Weights of a small contrastive image-text model.
Model: 8.62M parameters, 64-pixel images, encoder arch resnext, encoder norm batchnorm, encoder activation mish, encoder depths [4, 8, 4], encoder widths [128, 256, 512], text encoder width 256, text encoder layers 12, text encoder norm layernorm, text encoder activation relu.
Data: trained on rendered solids tumbling over patterned floors, 97500 training examples, 8.8 epochs.
Rows from block 8 of the text encoder, named by matrix and row number. Rows with one number belong to one attention dimension. Each number is 128 + 32 x the weight over its row's rms, rounded and kept within 0 to 255. All counts start at 0. Numbers have three digits each. After the name is the row's rms in percent of the matrix's.
# q: attention query, key and value (stacked) (text_encoder.blocks.8.attn.qkv.weight, 768x256, the q third), inputs 52-103
# k: attention query, key and value (stacked) (text_encoder.blocks.8.attn.qkv.weight, 768x256, the k third), inputs 52-103
q.80 045:161123128192103141114134146125107151175114170106121072070158161135127095187132165150109161097020090102115089136146119114076114160184109151156142063132099063
k.80 043:132115124111130066144134067161076132162081087114119110074140114076126120148151144099132085128120080149151147128121110216194107115135112157141068101124124104
q.81 082:155103149130134162166151108171102140155083179145125149141053083099099133130095107119131143118131091174166068130144166133121154087108068184112088139120142134
k.81 072:180097112161174186172115128115093116095124094145132156151106155130153098158106134121090120105053159092166134194111199161119133149086037155136156117123196119
q.82 065:143134120152143165124108119091131098157153181116120122103133158095133102108165137181058164153135160186084132097182131140074133136160095123161160133155197144
k.82 056:108138120062062084113089077091125111103122160118122125057142194169148160069134161120140087174143151161136157158160170148151105178145150125149100170142126080
q.83 072:078152102082096149134120135090163123080123095133121142147113143171119091074162198178124157134191145164179162129124110087146127081097122072172172133133177170
k.83 069:114094166135096134110102116107205106134126131101099101079098158128135160015109138165147129164151091163041180098165147092169145124140145098140078154162139199
q.84 065:098160095099107166178137103105142143138125156144162154101119067150127162067177152086100114137141101175172108120112130134180152083130145115186172174146173173
k.84 059:112191116109118149148119105085150125101136177149085125097160124133133133050141141177181103134171102106111152180135115109173147121094119084117092141130144194
q.85 071:104140133128130154121199146153098100132110139155164172195107038080117158110074134111193075137134101104151149095088093128137146119119146133124121101105076139
k.85 071:124146100149090154193111151132151136142133170135099127168137134166093110106126146162151137105161063109078154171099104107131146072085124140172116154104157184
q.86 056:177102088181096081195122098126084195115134161085090114130125113130133157161143100098111095122117121060148063125121166121136110099095064171073132154159154102
k.86 052:140131141169156194133110151129106118148116040146103148154106110140140136128137160087128145086147179140187108064137158149112114071157115104124165095095121130
q.87 072:145064108146089101112179126154107152088103128144063152156108097124108122158102072098173115118089084063206092140104146093185128099135094165098131119118097148
k.87 058:140136146148093158153099141158113136129087074157120177144078057128101128146159093077073140081131155159142088143116122155097127060057132158134163142097141177
q.88 068:105162087063130135127132118109180144120094137157129099130063115190124116068155140129126169100150117153105109160101180098197147097087114104191160159156139164
k.88 060:118140135128108148183097100149205166171103094108144089120135138153160137045124099146114088161113135149107160119145101142166111113096146138154110142099139208
q.89 067:076164085114131153126065146105133154067104102102105139148116178171153131054172163148095161132182138107108144155122125120184155172058165089121113171089119179
k.89 064:162122090115122176131144134103179089074143108143103142145117134120104157052077126173143126147167128111095150111149105089148200108138155126107125154118129227
q.90 055:147088167226140119110134161122045116171161183105141106126173129109102115192076143137136147179078126086121129119147119158055111153093120148095127091139104073
k.90 045:176109120132146115141133104221118146169145114133130096154134149133140197158122157135109144095132106107148132124077110152163129111111116174108126101122153077
q.91 050:140103204122140175121138122123065101142119134127164183126177127125099122165069145064069122144132117171102119111153115161036099159150082156108121099132102108
k.91 061:115042132154187112139146108144111141159094076092145150164155159139135128128130141112116125110061132081113155132136165150142138142182127149153135092103164116
q.92 060:125131104178096127129065114060107106165159142079095098054129186100128131112177131114070108156127135133153120137195051144043140151142149121134125186143177111
k.92 052:127160116112110132091166130062115091118082161139084194096168167095114134079142161138186106139179112119152138142119140118196116172143082087135079148183161206
q.93 102:163155117151119167081067154116133125139131135096122127057187206116132142140111134112084133145119109144095106126200093151056114168121119089082107166123188115
k.93 076:151103120123229077182163094139059109099143107116129148101147183080129171136084164146146110147128169027138167144125128145143126147193123099127164066107114076
q.94 062:164068136162118100173116117078096173166107223134079124112155163096120125154130158098164119178084128128151068108146097133102124054146079144076116113178143080
k.94 053:129099106116142112109139120167104109186137128148183144095159109185145119155145190104112102131129128136135146120132128155155075103115110129106108120108187125
q.95 064:073208120114105132127151158116122113090166104102084142173126143148093114111159134212145126119145150116128129149142136140114174140057179129118158152146166168
k.95 076:135109108129106190155086133092173132143140160087184063122106161133166166058094152140122141178178094172061183137127149089156162146150138135131082169109160158
q.96 135:126154139145147128129120139152122114136129062105127032093132107121086136128115105087133145149128196101181160148126124115131109118116152152104127131070148121
k.96 186:132160139142200117099178131154083139161136104100127155082210160112136186170117105105139096140087179137126129163130124170052107163127141130140117128133031094
q.97 159:149152093117133136120114145091129166156168059144126070083120134141144160122130128105127099139134156122188206187105138117178115093186179116159084191129116124
k.97 147:098124149159088093096109120117104133143178116074131118106177150139108140140158115142119096136058139144038118097144179119101156143129078152142110120123152158
q.98 161:136209161125153118077160100153086167135102097113120137141133101127092154117137080150119134112132155121115167164125164159118110084163122125100131139136073158
k.98 192:147140144174132076112162143167084160159107166131108134093183218151124149199096087144144131110081180139091102127129107132135113143140107149108139120137067091
q.99 147:105150121113141146143065156081095110085167087139131097079136135048138127138149208109142115140076148071133136175193172118079094153135140067133136159104147130
k.99 151:169055079126146105092157109089113127097121136135107084161122138154106131145077151131111109138169086091127132084111059086103121094125129114116111144115190185
q.100 138:121148101161088064081101123188160124149145096149161162155183108112112122115145162141167139106147077180135121094178128128151177159103174143110159042132123139
k.100 146:100176110145152126152093150135147156138164126147168135174057082087158115075133125112154156136119108144094121100131155136078109129156160183050127152153099076
q.101 163:111145180134144126149100149128180111118142169123125104149162099181166080095179158113167145130157106207074086050121166120151174160125113142120091130104118094
k.101 130:157134148111181114107100171082140103064157158163150147136094087113145110134084186189124143137106120078138160145126057117057109157144180112155156157138137129
q.102 124:099183086075161125138124119170157152104083120104070053101143121131131147125117132087135123131110151044139110184167160129109113182112149155094126121140157104
k.102 119:158185113109200143054148158094140116151103083148166128180110046142086127132090067141154133129143150158156147199057124136058127106080148124123142156132110168
q.103 181:118170119124171131101157110169160111086082131138147109130143098132149142146132106166112132136140106094097159137079144128101081194079146091159135087136085121
k.103 156:064150132086100131167109191147151129159131118089206125170058046146128074125165137124105141134138116173129166116113188128170167117137183135111139138132103101
q.104 113:091137195079131118069143132116127113126085080196178112107137005122124106128156154119137120125118143076189185140079076121123127111144117112140143115146136133
k.104 130:154165153099056130100109143077176146145124140110114068137108131117125107135142162130071136126164121145118141158108178107182151125108142113100145147123130158
q.105 093:149065139147161100150110153175161142120114163123092089162021072130150126092120130099114157154110127077135092119125104112150141171122083165124118182151168123
k.105 086:119104112137104139149166141079094156096154075157105121086188147150122128171131180088146115130122141130171099095114128096131122103159124094127097125089131207
q.106 069:134063132182094096089188167097107123138170134124073114084171153105130129222133120171116101101081147064156100077174114144073111123148150164088133071163124112
k.106 059:119150148103191130116138120179106165167095160053150075122061171100146116110155084060113133129156088178151110109172082162190112147069167143142103100147123054
q.107 066:144100135109092151210091105134102106099123160129135155160130215170127153119127110088142118141158145186175099122080084127147126083162098161129109131112152079
k.107 066:150075096145169166166058105148107089114131135144098198113185089151158162138128122097131122142090166097146113152159111099179126137188084120069135109141167094
q.108 067:112110124131151187096126192114168121072156053104125161097115018144116110157179165165122163115125125137175187123206065130122114148125155129121154168099165160
k.108 055:159117146155122126119087120125155136100167116151098110088099191132125163108121141110142137121177138132108079126131099112113139112131097133083210131109106119
q.109 059:107129148176065077087125161079112122150140109123067097112169215132121141139111163140140140144061125118136101146169080155100165141140173105058124128146126140
k.109 051:138143123104093134125142098132160111121133110142147101107150127119113132119088128131115106139174118162093148123122173124152170158089118136124124110080137137
q.110 062:141107139183115148124117189068114140180171155093106188088125087073133165157149154136106138106076131124099122090177089140120157146114104153074135158138111148
k.110 059:156112130158111115109190125115143125140122173184068128102127155148102154115149140139203110138175107095144108057116101130136115101095057090120166160134138187
q.111 057:128171105085080165149092134096109127168100164129170133129128158113081151098132146133118121121128122223143070158068133124202164127066149158137144196103106168
k.111 050:083151121122135133101134110108169088151141141152059143123184120164106137089130159189173092117162076114030190088143102141112139118094126115137128163100174155
q.112 046:143163097183143121115168127156077089142101172154158109184081054074143087139099123153105098135091119032121148109136104152079090198123118182140140095139095080
k.112 043:134124130142140157138119133100080142185071118137156109148092159158075149154172113125148121089139043098159115134106083139213108136111144155182098100137139154
q.113 059:166082099156120134133118137128157158109142123097077113042157151140128138202096107094095152117097156069136117117160136119040085130178081125078131115135152112
k.113 060:119140149121180108129110107167101136148121050103123127149110133157121098159165095062141123121103150124217105088133114169142106099148150142106153071123094028
q.114 072:109171128138144148080208174207163129128134060173137078151081127147149159142132108124165113093139120035127163119133130121145140131074116137101121156100161125
k.114 064:176109131110117207160147152169116168144124111103181096136085130097102120099116050119111153112109124173158097092132093123152137088095137132141077104125093127
q.115 076:174058139160136158161132088097126149135135144147159122097104060103105129162138159097077165107114159149162104078123122107103067045240062150166136098138132134
k.115 063:101148165123071071054116106115104131140083090116074223055172118117123118130229152114170105131075105143132076128137125144171087080137129126105135116153163120
q.116 086:128048165129094145183104101073106132114173131097098182093162126127086139152136136136137098138130143185224076117136121141123133022185134112138118160133141118
k.116 069:107168167156089125137074154135132158080186162135065177094166084118163140100116171114102113147130123186110104147134135094124151117183106135055126170120126113
q.117 055:151092147129074101142152120089098130121176157114117187088173119088127160175093121071134084149084082123179059094146058161078131116154123119096102152175130113
k.117 046:144115109199150147163159127102085175061148118132107164117152082054189165177152098130123118111143094080095085128135168133155125036173135113103146087078162107
q.118 067:181078148186120152119146129123082110130168133127163119103177137103119137183075076108127103149080119079123123105180104147040092162163094119065148130157180072
k.118 066:132129145129166117135159124160067158138110063100157114166150134123151097191141139082108137106073175099170077098138180137133106110178111138141158055138097044
q.119 065:133130148170109114069168154082135147157154076187143138077177106080130179205117206126122117140153149132128120100120024134070091076151170089116125162117148191
k.119 060:140156164138104175102220186160104154139152106092131112084173111114133134108167169110111143138143095111061073101128182094218149074131111112140098103110187165
q.120 072:151156138138139138213126094162076164121110154151137129155077063066114141140144093141092121105138127126127115134095151132131104104096076211172097135128116129
k.120 054:209134150149111140076096143045147120114090114127090176140092185156113119136183129114110141106113078166154174140134136169137113094112079153169178135100193176
q.121 063:138119077167081144126160129157085133128135132078054109117146225159101095135116066145132138106095120078135116166127160129094139126084131121086147168144182114
k.121 051:119110080071169143139044133152084117169142107099201056137083106131125131089103098152110095120123181167172160110130107135138080161086226187124102099110077074
q.122 057:096167144141203172111163187164135119143102140143196098185116091091128117115130161138143124120130105067100183094160073124063129153088103139123133088129108070
k.122 051:117121133090098140108144144104125130162099174105173100145129210121092110084119194105151166140159097140125126096147164141186153116140081095215071143172134140
q.123 043:145111102074135187153132158187171136158102156149048102137107150139154113090097137157195173138091066089139139143121172101168180089072148134140125176111137111
k.123 049:141109090103087140220142074168098129133129138155166099119102104107127213146094150163087140115167069119104137172104109166119131113089194120141082172095124171
q.124 055:084163097105103178115084148149144131160110155129129081111086148130124146060173166160111144151138090142122104140128136106144180198073175129166099159114108133
k.124 062:166147119109130149177168085095134138131121134150124148150123154127107115079097106165137112135121083101111177175132095149148146137131161136144094105089108156
q.125 048:071096164105155127124115132090097116120148128170124107153182099137126141108120161100131144184132112162137193137116137154138153073202116136198126115120129098
k.125 047:091132112120099099195104095078133133111124158121131164120160100147115150062115184170113093162099092089107180211114085107146124116166126105135114139130138146
q.126 061:197081172160152151062149119132143100117137125154107121079112150091125120201051103115103141113077122072120116114131090132063087142212067147094122110146139111
k.126 061:108093146125145123137116139155102163159086068066173116063114137115109118171174092076115141132082145155172072087168170153162139146168139141118120072127121066
q.127 087:151146121203118152089137143094109137166149139087115110056181202146161134122145103105070137146108134080089114086198064151062138196111149129057159146146173105
k.127 060:158127089101136175154166134141069147122122098135113094117135190115117146161150112091179122107161169096178117102130140126180121154152166127109097048097120064
q.128 189:111164155087116174137132163161146143167113164111164124221128144160095111108086061131163156112190153168091102112080145139172172078146167090153155155073074143
k.128 214:110146112115099159164120134083104168142131142120104105092191138092107127186123113101138133111093117065174069155140149130138149093150117137060098122129109144
q.129 155:145110123129120131169088129104149142093153099118107142139058096134133091134232151190100143085153095098152066105108194122154099143117090163100142076138213160
k.129 182:115167074138058197143146106130143162125122106101108174126200148129140123108117132083182121097135165083140096117118160114149156109163123088093096124122133140
q.130 142:146138123148092125161094143063100080112134203146128090135129072108110078097170168150117157163115053144141107131146143108080150135097095174089103091118120125
k.130 159:135081155107168152146166102121136062104086125181202111138055095136155138089119112173142115121106068077156107104163123130107131128142101098083116157158185106
q.131 159:129110079158096091154176078146117106161112173135089107098187175156118177103050073139156071135122126069125169191181146141132162108160140130067139133144072093
k.131 149:106121113124154107135106162121158104094162130104109140114044136127143127092092098126110160164161176142158172162105118111154098130133220118153164100114143068
q.132 145:176110130133042110140145090128184112173112149123100147162129151165140098071123087140129146150149080108112153097129113137164137116116113112137119100114183169
k.132 192:115176152127145144131132127111156061136134190138197135120027085074139129047103168206146126151157069127088119134153093104143161114129097150166131122142159164
q.133 116:144099124153196148135119114067113110140138125097128103078147074144107103145191123174092108124081116123141138105114156154106088111152115094193115120145116117
k.133 119:153132147152035149125139139130095126115135151133113196108111185165147107094175132121151089155135123121126129136128173108167137085120119130072087122094129140
q.134 121:070178116139126132106150137152121140132163119159112175128172185114187115112121171044118111107143063139140129100192152094136196098101159114003142167142078168
k.134 126:121131120081204099164065143127178111101101067145111148107164068180120101177122110129099164116144156149158098129081126152106102181096171145107188081131130112
q.135 179:090145105113041154115135119176126153146134112112132157107136123150137155130078089085183134144099200096151126160157136162177123091204173075097138127135072080
k.135 132:136163071085080151108126106165127170126098108155080078138133132115156132129111182080126105136151190116197114144117158153186113105084134157067110212093150128
q.136 133:109145152131137105089124116101114143137148099117079152049186087125110126188185117160085086123118151138106085109148125105123134155090104150167131125101168185
k.136 136:140144201194167159048190152169120090146152127161144132145117163119121153099134144182151128126138155151097132050172020142090101126128127155137133134108188086
q.137 080:112096082124111142152092104100105160162114148119101115167090175160105139103116134104106138151174073106101152233133185134175104121116153096156174151162131147
k.137 073:076107087100187174126138101099137136093091134128149129111145084119143106122128196119125155143130126015077035120148150158146126186180080141133154085133117117
q.138 059:172060126151160038114140112099089145117162115110127091047110101133111152136153062128088126149081190105115155127149173161108067134191113155114135090162130109
k.138 051:186164098134096090116168128121092083158091144139140096105124060076117163154099149127118155127136080089209133150172163124138113149123081136126162113138105087
q.139 063:135153092153127235114151142145095158107127128126088157181146134150145089142085121164167136119131098092177130102115101109203158123085095125164122123109110162
k.139 064:119081133162158149155114156212150148145144131095152131141180102095148107123162182118095141131152101155121132078166041137049104127125072160166118096123152106
q.140 088:120181077090186157144121104155169149136093134138141116136145104098127160051101138095109156136122164156139145184088116143155118152133183140170166123117110096
k.140 078:081144097095127140173101121102095125136120071106095079138176238149114133085137141086145107118145099078215115094150127082223172094120144114093084137118136176
q.141 051:120119141185159129122155137132099095101110155093138101112054147118112160108109098134110136147081113138105193137135162158167070099208151161149135091153106081
k.141 060:162147113142129072110091158115126220164141069145109112125162116072144168119171090065116119105104125163172158167124189168110111083124135138082126172170120146
q.142 085:111099170146186079135169114126105108106150114139155146095165208139159107100121110137188111128070159125085139039099076130061140149177078075089140101136132047
k.142 060:173147140097141132173133094140107126189151116099149134116088000092122128135158099132146090162119121176086191112132149125094140115120100110122146135125083126
q.143 048:149124171122098089111123181205095138110132158134141173215097126156120167208070142120178111123155139121122119097095176130157131199122115145106147120117177115
k.143 047:122062125186205120156132127076119079140177177115079181147146096127142109156088132137142153109156171119077065166115114152126094152178090105148148157154086159
q.144 055:103214133158127123102132132134152173150106130125144149140099107067129184137119138150151204101102102134128162150194090158108152115088190107134171160157077145
k.144 054:093078093162165106146120130120154116074126122147125064148207108103136137211139150087051126118132164101080109176126114119070127162156060128106219114121134136
q.145 065:170108177117083184137147159165195074132125100138175107136165160122156150135136173133160142088126138139118102044153102102156122144163118119164104084121153098
k.145 061:054154109131164135138084117103131148173196170083154140132151084178106130111115101148179102108090175136105094129103169134128118187100159158106048139162068185
q.146 062:169105118138130120117156186132107118090110134151051154174128095115128131180061064044092122155085114097147136131164095172104092244096142149091188109114170083
k.146 066:123130125126097118103105128102083131165115141190144144162176206110110113173151104138134105155137111145142146141114115124179136124154109128206115074109068111
q.147 060:156116134137101073065140155141154142139102141105172143172057072117074121166101095123192168117138117127119152185160106126102148115130126114134142173145143098
k.147 064:102061091147149146136105115065101130115168133165157137145215108106110104216128151140087149104138170094078133163085151176071110152146111120169197094095100110
q.148 056:057186131095060112114133099155180147189098103091156140113147156123132190141121115101163153138134126107144108189139161106113183095086188113157139151131102172
k.148 048:110085097114149086124121151167125139067158140090086075102201127119137165160175143091089133147151106104145056110140118109080121109113066118079186126155169130
q.149 077:141055167147102113115126120121107142112151150088136150109162147140130142194155115137140100112090182106089111091116116095113135117158093117128113125131164073
k.149 051:172132151125109087035155095124122134097130098082139083124086086160122107181148114172075139127137116201151177106140158127084114192082142152188108121099140077
q.150 048:151129104072126106114123113106099154137104124164136186177112136150089131171048031135142109114174084108156143179092115101131127189084072099111130120135143188
k.150 048:149090108143154092123109127140123093132112195148114090113125097091109083193086184168148130111088145091081107130164096169135113149157129110169172115167139134
q.151 053:181110131130195091139160106163135099077154201152111158155080177150150120121048088168126122167100181091124133101137166127201116168174085111138125127089140095
k.151 050:153111133172157136156151189123132130135155133094122135132151079080124120146122097166110156104121125173115137142090078164121102139115141168168084123123124133
q.152 100:112067198118116141114151123144139082104144165118148139122177212170141140166106098148139098102114156098095102080146112111121149091158124111113074123119151100
k.152 081:152138133125122102072123163137102146113163115100115095180156119117144138161139118150119107144124165210125129126117099120069123144122107136162098133136120092
q.153 050:133074165151126088152095136135077135047140176092101172139136138148159156184098111184179149125151162118090114110119129129139105117136102136130107129141172105
k.153 050:150074134148106143088130154138100109115102093148083114158071171133137084143100147150069202125174054189176130108186129109113113143133156162214132090124143107
q.154 051:141165057157112156093123135126075171116120146121124097070106086098104139076151167098069195114123130117151128177097150130156100101105124206197124161128121169
k.154 043:146086110129124072080147099139176112156072168134141135091135104139140165124127154119074166146126107158164102113125109162133105128160143114152123082113130156
q.155 080:136067153128151092108143145109104097090133141124140146143150164144117103143143106142121106146097119109086104074117089127093086157119035067098142099114167096
k.155 061:186115129121154142095151105146123157225101142176154156136082045069143138127165075151120105131126115140118133132103114146129096133137126128160113108159113100
q.156 055:123177142107103157150106089179124162163126127102124094114208093110099182108146175147129137112152200113088117162102148122174148124119191169202123102149143114
k.156 059:151137127094128087117119148106130123097104121065076102147109173173113141135145131066160149146103099154178102114167144099175148118151157158066062141118223147
q.157 121:117111196135069138157163097156175105110160141101150150148150169159146194123115098124172102110130149120134104062142132115149165076152127102070080120118145137
k.157 097:108086164162124073137134132136165134126174148116103141092173044117126119119081153182148129138090161144052084183113113156105131226094091155066130098152065117
q.158 070:095155119127161170160114100160164164164106089141136091075133113138124132075162222097104170117117196141123126178089123122150157121151198162208141156127105125
k.158 069:107151109101117083173101181164114152068142079094108091114176214191093127120126142071131147095096102139220160088126186116154153120102196086063092137111130175
q.159 127:127071179159098143127140149152111121092153119124132150121150137153130142178153112133138095108121150105118121037145086129080117117155091131096086100140162079
k.159 086:159107129126119074072146105114098161158161177163125131109049084130158074200116092191091092135088160176111169138140188132099130177145166136199151091122067096
q.160 167:105129121060193132195082117075109107097103106130160136163075129099118089091224124133143124136162139155100086132080170145215105140108143123122131087122140169
k.160 205:107150163154064171107135146152088127166151120089124154110188216137118167107071075106188113139092176118112140145131081157101131119168159114168145158115116085
q.161 169:104160090138126128134066133096092148099153068162112124088077153153144128102184200150121126141136105104114164126125120137144109139112141131149141203145145098
k.161 159:100175094084106157120142119150120181140109122118131135150180170163127193143084058132107108126115117135121145181094086153097112110073147118231145125098107165
q.162 132:128197085108148103102152154112097126083142066133207135154100184118117121120145128094142130137106124132167128085074108111090120089101121133175131159101112138
k.162 152:106090147124041154132146114177136119151128124153123161113143138147149136082065122099159129171148150159131180142169137145141178157150166097109084161113073101
q.163 171:181090128107170130122131121132110098098134075127180105155155056167118127172116106143099120133158145163166116180099080140109113132132139139114115110139140093
k.163 180:160143142092204084130140124107129076089131113159140107177073123145148143097150138183095115115149063150065150127139118086107142089111115131167100171135206129
q.164 165:141124123111175090138070128091142115104161129179117132112076122125114100102177183164066111148150065159128132164136139100071088121076093148160134157118145207
k.164 149:138124155169141139129156110116110140171074119152142165113138103101101131111131122118170120158135143100088129088123137149097110165121125154065127160151118080
q.165 105:167102122152146096119155107141139157120108133116110117122102049060127164171146111075203156122095145154152144124121111162081081155158122129073108101134120059
k.165 117:109124066087153121135125090104076177191136127077124140107101148152107163161099095094150076113154123118129117168113166158188106072094133111125110138141080118
q.166 147:095184095087115147120098158104189124136099154141126097142096083105107116096120144158074125155150059112086126161152094073143132131078151092193151150104135192
k.166 116:175133138147113122147095139084135126097166170181169147152097176080166138108116176231144103143141101143110128107104124076072161137173005103129117153137145129
q.167 178:068109152144086143121162124161155090140141133095139139134120098147160156123088184177119086119150151134086114085149139133139148098169132161060084142169167164
k.167 187:117161099063153125150074151109136123114105127162107140155082114144155089120185097168058138121191068179135136129097179103178130132050184130176129138099167196
q.168 116:192115140138197111094152155106081116112113150133088132098143102118110101213109081104087110143038136087142139073146098132064124198125119155088079132138126082
k.168 132:170079168175153050094139140188107131112102145083161152118089110136090115188096076108113116131103132157120163163107171150102105153157149142143130113154104069
q.169 071:094177128125193142092122107101073136189105072161134118080169118063120116050195178125147156147097136149161144142126108125037157086134207068162163087121106098
k.169 075:158157130129136121116098095112165127146094123206110067154120106151127095114142171155087088115123144084126141073151100096132179101126112105122118118102178115
q.170 084:112057158187103149068166148154118090102136139131130092141165192143136150146146104138152106098085127122124084039184082130061162102183136127075091133149160091
k.170 071:134118083108182155128131112114090135106148160079130141101124083166102106163186126131106128143117188135141111100115126130069121145151122118137141121142140107
q.171 090:171100092154136110141111136097078137114118098150128142115134100103117112162153130092083129127132118123137127132094112123085018206103033177136185109127168118
k.171 085:154138175134080126092149111107150109179130141129162146117054093086136108103126103134147130115116045112100163112115169116197150152136097142204134081128092133
q.172 063:121109142174169140120116161075105120117144070149126145077181129078145082132187127120129140105111143147150095100133107127090084188172062170127101104100097137
k.172 052:122165188162062085151141092159150112124130165179130135085052090132140136127110152173128075102118137050119149108097156110177147137133114151174136093086088144
q.173 094:095162161111150118121135136178200127152090104122195073140138151075128161097121172100176165120093158164109142139136081131114168122166181100158129088131110081
k.173 082:076129091087136129189120116092101168119139124147119131143219184162124122123121128080134115116119149099172113129107165084143138075122136108091121108123063155
q.174 075:092127199122097139138121111152171143123186107081146083148184160127130174141150176196148083120119222124091102102114166125162180100150135136165093145126134090
k.174 067:114130125140141082121145172151128152091189167034140130104187099170131150166138107128095120137151163167093132164149108135060103189100105169089122168144154126
q.175 062:181065119161163134165105137133090143080126135142048122121104106100147126133097113120079125149091131102173129138110137142142069160135086192142168132125182096
k.175 052:149157128117076170100144135081093097118125104081175148112118211118112098129141115129086127126137077138160126087131131118206167115117129123192072110120102163
q.176 047:084190100186120100083134131114084172185096098160143124083105125081115132130174179090125155125124071100148177165158129126108118130070116144168178125128115162
k.176 045:121138140129134120123140106139203105103134195091142107116113063122138163143151197104088125142123167078096101077143104122147123149131041117123207084130106121
q.177 042:149140129166092118130111079145169105085100145126177085156137176157107145140068098192091103107163183136129080084135118138157136111122151101138056120133132141
k.177 045:120127122116175109118126175138108156090162169095075130119131058196113082128161165091181194099141161126114073143148092157092069123173162100108117148177184188
q.178 098:134197086109164118151091125150134165153109119128105108125081100071142155108095151113095158142137111153139160200127143141153111177093156163157138118102095130
k.178 076:114154100126117137132121128099118145105121102116163100147137211152113178100161150077083142123124111108205118110144151095201164096110153122099100164145129179
q.179 044:131128140128134150106155171126134119177127101171134091107212152142076132118139141077100109136070171138173146085112113202066119129187107148135138128137128040
k.179 051:086138083137121101102102130084122133154162103155147171122178122163088128128183109115147084140114182146142169155100119134102113128128105103129100076149100103
q.180 043:164116126122153153091167157087146153164091128168153148144153095077166132168134156060079174111180118143162129157114123152111114161076103131154206160132108209
k.180 045:111096168171173117116120150158169121143132190084166121080155073090122145106140158112147162104108131096110093103143116125124093160114149159059205111140147144
q.181 062:111100167123080136095163126143186132117128162093159140143075126175163147165093116137156152093154165085136101093186112145141157082162161127137056148117143117
k.181 057:116067120134180108108156124102139112069161091167119120154230145157113117196143111125110156134111153201126148167104157158013126183112137128110145128118131114
q.182 055:177108087145143062139133100152068147196088185174171164135046135109094137175130098131110134135181135148155156211099191135116121106049140148179144154155109155
k.182 063:118086154184161054146082158156160099137119168143083123109143054050135104148079178111104214098113156118071104157154092143106077155153136158087206096127195127
q.183 075:113159117134132155132106123174178144122111102111133062142127116120111187112111195146169182115131138145117136143127099117158154111173183138191132144142100086
k.183 070:092122064108114139163102188131106171123162091068097093148204193174121127137141153061131131113096123138197122123119148120116163091130160149091079172143134183
q.184 063:112126121116220079155113103113119129158095142173143128075155193132139103095108165117140138139109114166102153090122069129092089159102148078127194106111107117
k.184 055:194187163105142080152162113130167138173102030110124092124054130120099157089165089086128115124104125165131128079105113119178133128139112108099117098171154175
q.185 078:147120089127156159153088118092078152139141144131081152091082113113131125107125123097084140151149103133171156213089180102135061164086098170143165126113131179
k.185 067:167161182183120127130140125171187102123087140136134150073048126080139113078141135133096161115153067115149114062153155135201107135056128146143149120139157137
q.186 065:162131067183148169122115168133087131147100090159086123134086130119149067145107113054128146125136060122203134149154118150107068171112072167143121133120149143
k.186 064:130147098120071142119099129089113128060136135111154142088083179137114077122138164147110164121136111084125115050140137109196118129145141079149155099135132154
q.187 075:171189087117117106107125127104092136157110160143080167137128115089127130161060068100092112142149064149157167179131122152121088162067115145118156152152117169
k.187 058:099123123149131116106130082125143117174131159188133141150147146052126181163183156111132140099121182052086068146115060139166116131188048128107149130110148098
q.188 050:097142164161078122056135173119183103107109116148080158128147182123158104165107136086131173105133060104173115096171069068160184103065182135117183127117160159
k.188 051:127158169097128145113155123160107152122147107097164095145172167169122117139143144136147091127131103100166113049066105110128138157096122116160133082100081126
q.189 047:133128090107185052133105084130105153104111103180129113131098128077102123144110120146078084128104148163120154183088118165135094190118101124130145150112084121
k.189 040:133128092181102075163129164099135125157123136120127128163156129090087132146168145107146124118144132106137122153134091107192101135130140107159164137174104145
q.190 092:084152180084085143109156105161158117124134136104130113159132171156133179111076101176167132105130169091128118100142135119180218071156194082133073122130087117
k.190 079:114102100139141085137101147144129162057120086125111091151229171165125114186119123117095109152133161182146089155113076146059119133112125101091129153146131121
q.191 049:120142107105134184149053150105146195179134139098114164108131077050127166117164155102096174146131152120147135221126154113122082156139122162173195119096146129
k.191 040:155133142138147164116153117068151106077145075047137085090085137197152131122117063163081147152165059067116108068122153097184135164069145168137133117122148101
q.192 169:140081133124102095117116179096111128155102129137082097212152190131091104086085103119150125159113089058171123146129095112140142145123122152162119108106171154
k.192 222:160122129158094110152117112141168121159096154137152150183046000129105113144121081186116172147154166186107160143082165147096129135174115161105133008141085098
q.193 171:139116123116091076178098134105107175109122111092067116196147164123110135099184120134112138133116052154165135136127124116187128111107110163178158158109199103
k.193 216:083194121125128134118127158101109111106148136122187176144165096130120134101211136168140130123093120137116147081100120131070147034152102089147155165120144137
q.194 169:117052101138104196160150117134108162077119118116122151132112145112132147125163111114131093133109110067131134093162071113127141097118123122085125191121227140
k.194 165:106187082111190145118108147095131105042111134122107140131064102079148129138214136162077116110144121124118115127125172122176112133113164109155137138145178111